python train.py --model="segmentation model" --dataset="pictures of board games with random positions, seen at a slant" --train_examples=195000 --image_size=48 --crop_scale_min=1 --horizontal_flip=true --num_classes=4 --encoder_arch="vgg" --encoder_norm="batchnorm" --encoder_activation="mish" --encoder_channel_attention="se" --encoder_depths=[3, 6, 3] --encoder_kernel_size=3 --encoder_stem="single" --encoder_widths=[96, 192, 384] --encoder_downsampling="stride" --decoder_norm="groupnorm" --decoder_activation="silu" --decoder_weight_standardization=true --decoder_widths=[48, 96, 96, 96] --decoder_blocks_per_level=3 --decoder_block="plain" --decoder_attention=false --decoder_upsampling="transposed_conv" --init="trunc_normal_002" --optimizer="normuon" --muon_scale="original" --learning_rate=0.034 --momentum=0.9 --nesterov=true --orthogonalizer="polar_express" --adamw_lr_other_params=0.0012 --max_grad_norm=1.0 --ema_decay=0.995 --max_steps=23800 --batch_size=128 --epochs=15.6 --lr_schedule="wsd" --decay_fraction=0.3 --final_lr_fraction=0 --warmup_steps=4760 --weight_decay=0.008 --adamw_weight_decay_other_params=0.05
Rows from block 7 of the decoder of a small segmentation model, named by matrix and row number. Each number is 50 + 10 x the weight over its row's rms, rounded and kept within 0 to 99. All counts start at 0.
After each channel's rows are labels from the 100 images, of 14976, where the channel reaches its highest value: "colour at peak" is the nearest of a few named colours to the mean colour under the peak; "responds to" is what is common among them. Only what is clearly more common there than usual is listed. The data: pictures of board games with random positions, seen at a slant.
# conv: 3x3 conv (decoder.decb.1.2.conv.weight, 96x96x3x3, standardized in use, each kernel summed), inputs 0-95

conv.66:34 29 52 51 43 42 46 55 48 58 21 52 57 39 63 71 46 55 45 44 53 42 40 49 51 48 67 33 36 48 37 30 42 39 53 42 42 37 48 61 51 65 46 53 45 62 55 49 43 51 57 52 45 47 63 55 56 62 56 62 71 63 53 62 60 53 38 69 54 73 66 43 46 46 42 66 54 46 51 38 55 56 55 38 47 47 62 37 45 51 45 46 54 51 35 58
colour at peak: cyan
responds to: digit grid

conv.15:46 53 46 41 64 47 48 27 53 31 41 58 43 54 34 49 58 51 56 48 43 69 62 63 38 54 42 63 55 62 60 62 50 59 42 54 47 54 55 45 34 54 46 61 42 48 61 51 56 60 45 53 31 40 59 45 46 45 45 43 60 33 53 34 45 37 55 43 34 72 43 47 46 72 61 36 52 42 37 58 54 55 43 50 48 67 59 54 50 67 63 68 35 51 43 35
colour at peak: green
responds to: discs on a green board

conv.88:49 51 57 54 45 69 58 61 65 48 43 55 68 56 60 67 63 46 54 41 28 69 70 44 53 37 20 41 59 56 42 54 47 56 60 45 48 53 44 49 52 63 59 53 52 66 50 39 48 38 47 52 32 58 53 42 59 46 42 29 58 46 41 64 25 45 58 52 49 45 46 37 41 46 55 47 50 41 47 49 66 35 47 38 51 40 60 40 56 49 53 45 55 46 68 44
colour at peak: pink; white
responds to: digit grid

conv.3:59 72 44 45 38 43 51 53 55 37 54 41 50 51 62 48 51 34 54 71 47 60 45 67 26 51 56 70 52 59 59 59 47 42 56 51 57 49 54 46 42 73 53 51 34 63 55 49 55 55 42 37 52 52 40 53 49 48 50 39 62 58 37 49 43 39 56 47 54 47 39 40 71 42 46 59 51 37 33 56 42 62 64 43 55 49 52 26 36 35 61 45 51 30 56 62
colour at peak: brown
responds to: draughts

conv.64:40 26 43 51 38 59 48 52 53 52 59 47 58 48 48 45 45 45 53 42 35 62 56 50 51 43 55 43 48 39 50 64 64 74 67 43 45 59 57 52 57 45 45 36 50 44 54 50 40 56 49 42 33 50 54 45 31 55 47 46 40 56 54 53 58 33 54 59 44 52 37 32 39 51 49 59 47 38 52 55 80 55 30 45 73 67 71 44 50 51 70 60 40 53 59 49
colour at peak: white; pink
responds to: digit grid

conv.85:41 57 47 54 47 69 51 37 48 59 61 60 48 41 54 47 44 58 56 40 59 66 70 39 47 69 33 41 56 27 48 45 50 66 58 57 43 52 30 53 39 46 61 43 64 69 55 45 43 31 50 44 47 56 38 50 50 49 69 44 46 55 38 55 50 46 42 41 61 58 37 58 63 56 64 36 46 45 61 53 40 33 31 33 53 38 58 62 49 44 57 50 61 54 62 46
colour at peak: pink
responds to: noughts and crosses

conv.76:38 52 53 46 50 48 40 50 55 58 53 32 48 42 67 53 70 54 58 63 42 54 32 68 48 50 31 69 36 46 37 43 56 39 68 52 70 44 60 52 43 42 49 51 59 50 56 55 61 55 44 35 38 52 75 46 54 56 43 61 46 44 51 45 47 66 45 71 39 50 57 58 45 55 59 32 25 32 44 37 56 51 60 39 49 51 40 49 47 50 62 58 47 46 44 51
colour at peak: red
responds to: noughts and crosses

conv.77:51 54 77 62 65 60 57 49 46 40 58 54 49 49 49 64 53 40 58 58 39 83 49 61 50 70 59 45 49 47 34 45 50 43 48 42 36 53 52 42 75 32 54 44 51 56 64 43 32 53 38 36 53 58 56 43 61 58 66 54 52 43 55 53 45 68 41 50 47 48 38 54 44 45 44 52 31 52 36 42 51 56 46 49 54 24 37 48 50 42 42 45 51 41 57 50
colour at peak: cyan
responds to: digit grid

conv.73:33 56 51 69 37 57 44 57 46 43 43 42 48 39 48 44 62 39 57 61 45 65 64 72 59 42 66 59 61 43 55 42 40 49 40 54 43 58 51 47 33 59 56 56 61 43 41 49 64 50 63 50 44 54 51 46 55 42 27 46 47 40 46 37 50 29 54 51 31 47 41 49 40 58 46 64 63 49 32 50 63 58 50 46 48 54 46 51 64 54 85 46 60 45 46 44
colour at peak: grey
responds to: noughts and crosses; digit grid

conv.53:37 50 46 46 26 35 50 55 61 69 54 44 38 50 59 45 50 53 54 47 58 45 61 64 44 45 55 47 44 49 53 48 70 35 56 52 51 47 49 50 49 34 60 36 47 58 46 52 52 41 49 49 66 49 62 57 52 49 53 48 67 56 61 53 61 74 63 66 66 48 61 65 39 41 38 45 58 37 59 59 52 54 54 32 37 41 55 37 53 39 19 38 46 51 49 32
colour at peak: pink
responds to: noughts and crosses

conv.21:45 57 47 52 45 51 53 50 60 42 46 48 50 60 48 50 55 48 55 60 63 55 60 55 43 49 61 45 58 50 48 52 45 39 56 47 56 43 46 46 45 39 50 50 49 46 54 50 52 67 53 51 52 49 51 50 52 53 60 49 53 46 48 48 51 64 58 44 53 44 38 55 56 52 47 54 66 53 48 53 44 47 29 54 00 22 88 43 47 51 39 58 46 45 48 54
colour at peak: brown; green
responds to: stones on a line grid

conv.81:53 44 39 50 32 71 33 54 64 55 44 54 66 47 26 51 50 47 49 34 56 46 36 51 43 47 55 49 45 53 74 54 43 37 57 36 80 49 44 49 58 48 58 51 36 44 36 49 55 57 41 45 47 52 49 38 39 62 61 64 63 42 40 45 65 45 60 48 55 68 54 49 56 44 51 44 47 73 45 41 56 41 68 60 56 46 35 45 48 62 43 41 60 41 53 50
colour at peak: red; brown
responds to: draughts

conv.75:43 41 43 46 42 60 32 56 70 56 62 43 38 36 41 57 51 47 40 80 71 45 52 55 42 58 43 30 51 54 59 33 63 47 45 57 44 52 48 48 49 49 45 43 49 51 64 55 53 46 63 43 57 53 65 55 47 53 64 57 54 50 52 54 48 82 41 60 65 43 40 60 50 45 48 59 48 42 33 53 41 62 48 37 47 39 45 56 23 48 41 51 55 42 39 59
colour at peak: brown
responds to: draughts

conv.55:62 55 45 56 62 41 58 35 50 49 55 62 57 65 44 37 48 36 46 50 54 41 57 54 56 39 49 49 49 45 43 46 41 64 64 41 37 43 41 53 42 68 39 40 37 21 36 49 49 72 60 42 33 43 41 48 45 53 29 32 49 61 57 50 59 49 43 70 47 58 41 44 53 54 50 67 47 44 58 64 59 48 40 45 64 56 58 39 55 71 63 59 48 62 54 59
colour at peak: blue
responds to: noughts and crosses; second side has more

conv.70:44 61 57 41 61 33 47 51 53 67 25 54 39 46 49 41 59 35 35 55 65 56 75 49 56 45 39 49 63 50 53 58 58 68 49 45 55 49 49 57 29 45 34 50 49 53 49 50 51 48 51 42 63 42 44 47 50 51 48 44 62 45 55 24 55 61 66 49 44 51 54 38 43 36 60 41 49 44 49 43 49 61 29 52 57 48 78 40 42 67 60 65 53 49 50 51
colour at peak: blue
responds to: draughts

conv.14:75 31 43 46 60 43 60 78 48 50 55 54 49 51 38 42 23 64 48 49 46 25 31 47 46 43 52 48 51 63 69 35 47 51 55 54 65 59 44 46 47 45 43 60 32 52 55 48 51 51 63 54 47 45 66 49 65 47 48 53 63 49 31 56 50 42 67 56 53 45 40 38 47 47 62 46 55 61 47 61 52 48 51 46 58 55 43 60 39 52 51 36 57 30 50 53
colour at peak: brown
responds to: discs in an upright rack; nearly full

conv.48:59 50 51 49 47 48 50 58 53 49 56 64 32 56 46 53 55 46 38 53 63 50 50 55 62 55 50 48 54 60 49 56 51 00 56 48 57 50 44 60 37 53 56 43 56 45 21 50 48 58 60 58 56 51 62 55 49 57 53 55 57 27 56 57 47 51 56 49 52 47 52 52 44 49 48 55 53 53 44 57 46 46 11 52 41 58 25 44 49 52 43 61 46 54 56 60
colour at peak: white; pink
responds to: draughts

conv.44:45 53 43 26 53 61 46 42 51 50 58 46 59 55 44 47 40 46 50 34 50 30 60 45 58 64 61 64 56 56 58 58 66 68 51 51 62 54 63 53 60 17 48 41 52 50 37 44 45 39 59 50 50 47 50 45 33 52 51 54 36 31 66 38 56 49 46 53 49 52 63 49 42 39 58 67 47 32 51 54 63 60 32 45 51 69 56 36 49 61 37 66 47 55 51 47
colour at peak: blue
responds to: digit grid

conv.25:41 56 55 52 45 50 49 48 40 52 56 49 51 48 55 58 50 40 54 58 49 48 30 47 43 64 45 44 49 57 39 23 48 25 46 49 45 52 47 37 77 34 50 56 50 48 69 48 68 58 49 38 54 50 74 45 55 55 61 58 39 47 59 44 42 70 45 60 50 52 37 66 51 51 47 46 49 49 41 58 75 47 74 55 44 49 33 36 49 61 33 61 44 54 44 49
colour at peak: red
responds to: noughts and crosses

conv.67:32 43 61 54 40 56 37 35 49 64 65 52 72 31 44 57 68 61 54 62 44 61 48 42 68 40 51 54 49 71 36 33 45 59 53 53 35 37 57 45 56 52 49 69 54 36 53 64 53 60 47 50 49 50 42 58 46 53 39 34 36 44 39 45 40 52 38 54 54 53 55 45 52 58 32 58 49 59 59 41 37 58 41 44 60 43 51 58 51 50 55 72 49 47 33 56
colour at peak: pink
responds to: noughts and crosses

conv.79:40 64 53 52 49 49 49 45 41 51 62 47 68 47 46 65 47 56 57 54 60 34 49 55 59 48 47 60 62 50 42 53 49 37 36 51 36 46 47 35 43 39 43 67 55 36 51 62 43 58 42 53 46 43 74 46 52 60 59 38 59 68 43 52 43 53 39 35 60 40 29 39 43 53 61 57 43 46 41 68 31 57 65 48 49 64 55 41 41 57 39 66 34 72 44 63
colour at peak: blue
responds to: digit grid

conv.35:55 50 41 50 60 43 56 29 41 51 54 41 58 21 54 53 52 53 43 51 38 39 53 61 57 65 43 48 39 45 60 48 51 35 62 67 38 49 55 46 57 47 37 50 48 57 64 45 44 60 37 35 44 40 49 51 44 41 52 71 30 51 60 57 47 43 61 60 46 60 45 55 51 56 43 41 57 44 75 38 51 34 69 42 39 52 43 65 57 50 71 45 48 67 62 57
colour at peak: black
responds to: stones on a line grid; discs on a green board

conv.1:52 48 59 55 45 53 45 53 58 48 49 49 62 49 54 49 47 52 57 58 52 54 57 53 53 49 50 46 55 48 57 50 52 10 58 46 52 51 53 55 57 45 44 46 51 53 51 48 60 63 41 37 45 54 48 46 48 46 49 53 50 52 44 54 44 52 48 47 54 47 42 56 59 52 51 48 55 50 52 45 64 54 00 52 75 53 37 46 54 52 44 51 50 53 50 55
colour at peak: pink; white
responds to: noughts and crosses

conv.5:59 47 63 43 43 45 41 48 54 50 56 53 61 54 54 45 47 52 47 53 46 36 46 45 47 48 34 45 48 65 53 45 47 15 65 51 52 50 55 50 54 51 59 58 36 34 63 37 57 64 57 44 54 50 62 52 63 37 35 70 51 34 50 50 50 56 58 51 44 48 55 43 42 48 47 53 39 40 55 66 66 52 93 44 25 57 40 51 52 46 56 46 50 52 43 53
colour at peak: red
responds to: noughts and crosses; nearly empty; first side has more

conv.23:36 36 56 45 44 40 45 60 43 48 40 49 54 41 62 59 20 59 51 66 42 01 40 42 49 60 45 57 54 42 56 50 66 44 31 61 53 59 39 46 41 39 41 51 53 44 63 41 47 49 45 57 62 54 67 64 57 56 39 43 52 57 57 46 51 46 49 53 51 60 54 54 53 43 57 56 52 45 41 56 47 55 62 63 55 56 41 52 58 46 59 48 70 52 50 52
colour at peak: cyan
responds to: digit grid

conv.72:63 49 52 70 50 60 53 67 61 45 47 46 67 50 30 66 45 54 53 39 43 52 33 69 77 64 51 51 54 49 67 44 62 42 51 59 57 47 55 52 60 54 52 48 45 64 34 43 44 39 36 31 40 37 46 35 53 55 63 43 38 64 46 56 46 43 36 38 46 43 48 47 48 38 52 56 56 56 46 56 56 51 66 36 62 50 51 49 45 54 22 45 55 39 44 47
colour at peak: blue
responds to: nearly full; discs in an upright rack

conv.54:65 59 55 49 49 50 48 43 46 63 60 48 48 58 63 57 43 29 52 38 37 34 47 55 45 43 61 73 54 63 60 48 55 46 72 44 49 62 56 38 54 53 48 49 48 51 47 52 47 52 49 38 29 50 50 36 56 64 55 50 41 49 54 49 55 36 41 65 47 46 61 34 47 46 64 50 50 60 24 51 58 50 59 80 51 49 35 37 31 40 71 44 45 41 41 57
colour at peak: brown
responds to: draughts

conv.60:43 50 44 49 63 65 60 57 51 55 36 48 54 45 54 56 54 53 44 51 49 56 28 51 43 43 53 44 56 44 42 50 28 28 70 53 60 61 47 52 51 49 62 48 46 57 38 40 38 36 56 29 63 61 69 60 48 59 53 47 54 64 40 39 53 49 36 51 52 28 58 57 56 59 44 61 52 55 53 33 50 56 74 49 45 40 50 68 52 58 27 51 32 51 60 42
colour at peak: pink
responds to: noughts and crosses

conv.2:50 58 55 57 63 65 62 23 53 44 40 56 41 50 11 60 50 69 59 63 32 69 69 55 44 43 49 57 49 56 63 65 69 47 62 50 53 56 56 55 34 44 51 62 51 44 51 55 65 45 48 42 54 50 59 50 51 53 46 43 30 51 39 47 49 58 38 49 42 49 38 36 53 48 49 50 41 49 48 37 50 35 62 53 56 54 40 51 39 50 46 54 38 54 37 59
colour at peak: white; black
responds to: discs on a green board; stones on a line grid

conv.71:40 66 59 77 42 62 45 57 47 53 62 48 48 35 54 67 60 45 59 51 39 44 40 72 61 61 58 62 52 59 59 42 55 39 46 40 37 63 38 35 57 36 61 46 52 62 41 44 52 44 49 48 31 51 29 45 50 54 38 49 44 53 45 54 43 40 48 45 43 49 45 59 40 62 40 51 59 54 41 38 62 47 57 54 28 42 55 55 55 50 33 57 44 74 65 52
colour at peak: pink; green
responds to: noughts and crosses

conv.80:41 30 59 50 57 50 37 35 42 67 39 49 57 40 59 61 65 67 56 74 44 61 59 49 65 74 48 67 38 42 43 68 45 52 52 49 47 59 68 52 63 58 39 44 37 52 37 68 63 33 53 44 31 55 42 57 42 51 41 40 44 52 47 40 40 54 61 40 56 38 60 39 62 51 49 45 44 49 38 49 36 41 50 44 44 42 47 51 56 50 50 64 47 41 54 52
colour at peak: white; black
responds to: noughts and crosses

conv.19:48 52 48 43 56 33 41 55 64 53 27 56 56 45 65 47 43 52 50 55 42 54 54 61 52 40 49 63 43 59 47 47 50 50 51 53 45 42 62 54 55 72 37 55 57 68 31 50 64 19 46 49 67 50 60 55 53 62 35 54 65 47 65 57 50 64 46 51 50 26 52 55 40 46 54 43 51 24 51 50 47 59 43 32 38 40 60 51 45 65 36 44 59 48 58 43
colour at peak: pink
responds to: noughts and crosses; digit grid

conv.47:45 48 63 42 49 63 52 36 47 45 38 48 35 45 35 54 54 45 53 53 59 49 55 57 46 51 39 49 57 49 47 34 55 59 55 49 60 52 52 46 59 40 54 50 74 29 17 30 64 72 68 45 58 62 44 54 58 49 32 49 39 31 47 55 53 60 42 57 41 68 46 45 50 72 38 46 61 45 48 49 46 43 33 46 45 50 59 58 66 53 50 60 55 45 58 54
colour at peak: grey
responds to: nearly empty; noughts and crosses

conv.7:39 56 50 56 51 57 37 53 59 33 62 56 65 51 65 65 31 50 43 62 48 00 51 54 58 53 44 49 51 36 37 44 46 44 48 54 48 50 52 45 68 54 51 34 49 54 60 59 53 50 45 42 42 45 46 46 38 43 47 35 46 46 47 42 46 53 40 41 48 41 54 50 52 65 53 46 62 59 42 49 62 46 53 50 46 55 55 50 67 66 68 65 55 58 54 52
colour at peak: grey
responds to: noughts and crosses

conv.10:48 61 55 52 32 69 37 60 31 46 56 49 38 27 62 38 51 33 56 42 63 57 43 68 53 68 58 46 49 41 39 41 73 58 54 54 58 56 39 58 36 38 46 57 37 47 49 57 47 32 58 33 59 49 38 48 36 51 58 60 45 62 42 45 60 37 39 57 40 61 33 66 57 47 60 42 53 50 45 53 48 50 46 67 53 58 53 44 46 54 56 62 63 58 49 42
colour at peak: black
responds to: discs on a green board; stones on a line grid

conv.69:56 47 48 66 46 78 52 55 49 57 55 57 55 51 53 55 55 50 51 53 57 52 59 50 50 46 55 45 47 26 31 44 46 28 61 28 42 46 39 47 95 49 40 35 53 50 52 51 53 59 47 39 42 61 29 44 49 47 55 52 59 45 50 47 42 54 64 46 57 32 44 47 51 58 50 47 56 41 48 54 45 43 67 45 29 50 45 49 64 55 41 60 58 60 54 53
colour at peak: red
responds to: noughts and crosses; nearly empty

conv.26:53 56 45 40 40 56 54 60 65 36 60 45 47 67 45 53 58 48 38 38 51 34 32 65 36 34 37 34 47 57 58 55 44 57 38 47 61 51 60 59 43 55 62 48 45 34 60 44 48 58 29 43 66 67 54 53 48 55 29 51 49 54 47 59 60 58 45 75 45 53 70 44 42 61 57 50 44 32 50 56 28 46 52 55 55 56 56 57 64 37 59 52 43 40 53 44
colour at peak: blue
responds to: draughts

conv.68:61 53 43 60 43 43 40 36 38 46 66 63 54 70 57 53 40 40 52 48 44 51 61 68 46 37 45 27 40 52 43 60 40 52 61 37 40 65 48 42 54 64 49 38 57 52 51 41 38 68 63 51 46 45 57 49 47 54 70 64 57 42 58 56 34 19 48 47 48 66 39 34 60 50 42 60 56 54 52 47 51 48 48 47 47 44 60 31 65 46 49 47 58 57 44 66
colour at peak: cyan
responds to: digit grid

conv.62:50 62 57 55 52 59 54 39 38 23 54 34 67 53 70 44 68 59 53 72 48 38 41 72 60 57 53 50 45 39 33 57 58 49 41 47 40 50 46 47 53 51 51 50 48 40 42 59 39 67 41 42 41 42 70 39 47 53 44 44 38 48 57 37 46 37 36 68 61 52 46 55 45 59 38 53 44 61 57 47 54 27 50 46 61 37 55 53 52 50 44 57 48 64 62 61
colour at peak: grey
responds to: digit grid

conv.51:49 44 56 54 47 53 63 57 54 71 48 34 34 53 41 51 44 50 52 45 24 88 46 54 45 52 51 46 33 39 37 54 52 55 77 41 52 48 56 49 33 58 45 56 47 51 41 55 56 51 44 53 42 60 50 52 41 43 47 34 29 65 49 63 54 50 47 71 54 61 44 56 48 47 35 52 39 50 65 44 63 42 49 46 50 54 40 52 45 69 40 53 59 40 60 56
colour at peak: black
responds to: stones on a line grid

conv.24:51 39 60 47 42 52 48 66 56 44 53 54 62 44 39 38 43 49 39 62 70 59 58 49 64 49 62 45 63 40 46 55 41 62 54 52 54 47 55 45 50 38 39 43 52 33 07 51 51 73 46 53 50 52 58 41 43 51 57 58 49 42 50 53 49 37 55 42 58 38 26 57 53 57 46 53 57 45 43 48 62 63 63 44 54 55 21 49 57 48 40 63 42 59 60 59
colour at peak: white
responds to: noughts and crosses; nearly empty

conv.61:64 57 59 51 29 40 48 58 47 61 50 50 34 66 59 60 35 50 35 58 52 29 39 29 52 51 46 53 39 61 41 33 41 49 62 38 49 49 43 33 60 46 47 37 53 46 42 54 44 66 47 57 55 50 46 52 52 50 65 47 60 69 54 71 59 50 78 55 62 51 55 52 41 37 57 48 53 43 58 62 58 50 52 58 33 49 40 51 26 52 38 55 58 49 47 54
colour at peak: brown
responds to: draughts

conv.4:46 46 48 42 50 54 47 63 56 51 66 40 43 42 29 45 31 56 44 58 44 44 45 45 39 61 55 42 65 67 61 17 65 49 39 58 50 53 51 48 34 44 55 57 52 47 66 53 52 44 50 61 71 68 55 59 52 50 61 47 48 60 47 65 48 73 53 55 58 34 50 45 48 39 52 48 60 49 36 64 51 64 54 39 52 46 42 55 33 50 32 41 56 40 32 49
colour at peak: grey
responds to: draughts

conv.87:47 43 69 49 46 54 63 22 64 64 53 62 51 61 64 51 70 72 43 57 23 57 42 29 42 53 48 38 54 57 17 52 53 50 61 51 42 51 50 51 46 44 39 45 59 31 42 49 60 66 41 52 54 57 62 40 43 47 51 51 60 59 53 44 46 45 38 55 47 48 54 41 42 53 38 43 47 43 63 50 54 63 58 50 41 54 43 48 49 44 63 50 51 51 40 64
colour at peak: pink
responds to: noughts and crosses

conv.63:48 57 50 42 48 53 29 65 40 52 32 38 52 39 47 60 27 60 44 67 69 22 50 51 51 42 43 46 56 58 69 51 64 58 50 49 65 41 48 59 53 36 52 49 55 47 57 48 41 39 42 41 51 49 38 71 45 55 40 41 50 52 55 52 47 43 85 62 61 57 44 51 44 53 47 53 63 41 44 54 59 37 41 68 55 41 49 51 53 48 42 49 49 64 43 52
colour at peak: brown
responds to: draughts

conv.52:52 68 58 34 37 47 46 57 56 54 44 42 62 54 26 42 37 47 44 47 58 41 56 56 58 62 52 73 59 49 42 38 57 39 42 66 54 46 49 46 42 42 53 47 48 45 45 62 68 14 51 55 50 58 57 50 49 46 45 63 46 55 49 48 56 60 46 46 60 39 53 34 47 32 54 36 63 40 50 46 56 50 70 58 47 51 53 46 66 57 59 35 73 46 35 48
colour at peak: pink
responds to: draughts

conv.6:37 43 50 44 48 54 50 47 58 59 44 54 68 53 64 81 48 32 54 54 51 56 62 62 41 48 45 52 47 26 30 53 52 56 56 40 43 43 45 38 69 62 48 43 51 56 45 44 68 38 51 57 38 49 44 53 40 51 55 55 33 47 49 49 45 58 38 37 39 50 35 48 62 60 59 57 68 42 58 53 42 46 36 40 44 44 67 64 65 58 29 65 49 59 52 43
colour at peak: blue
responds to: noughts and crosses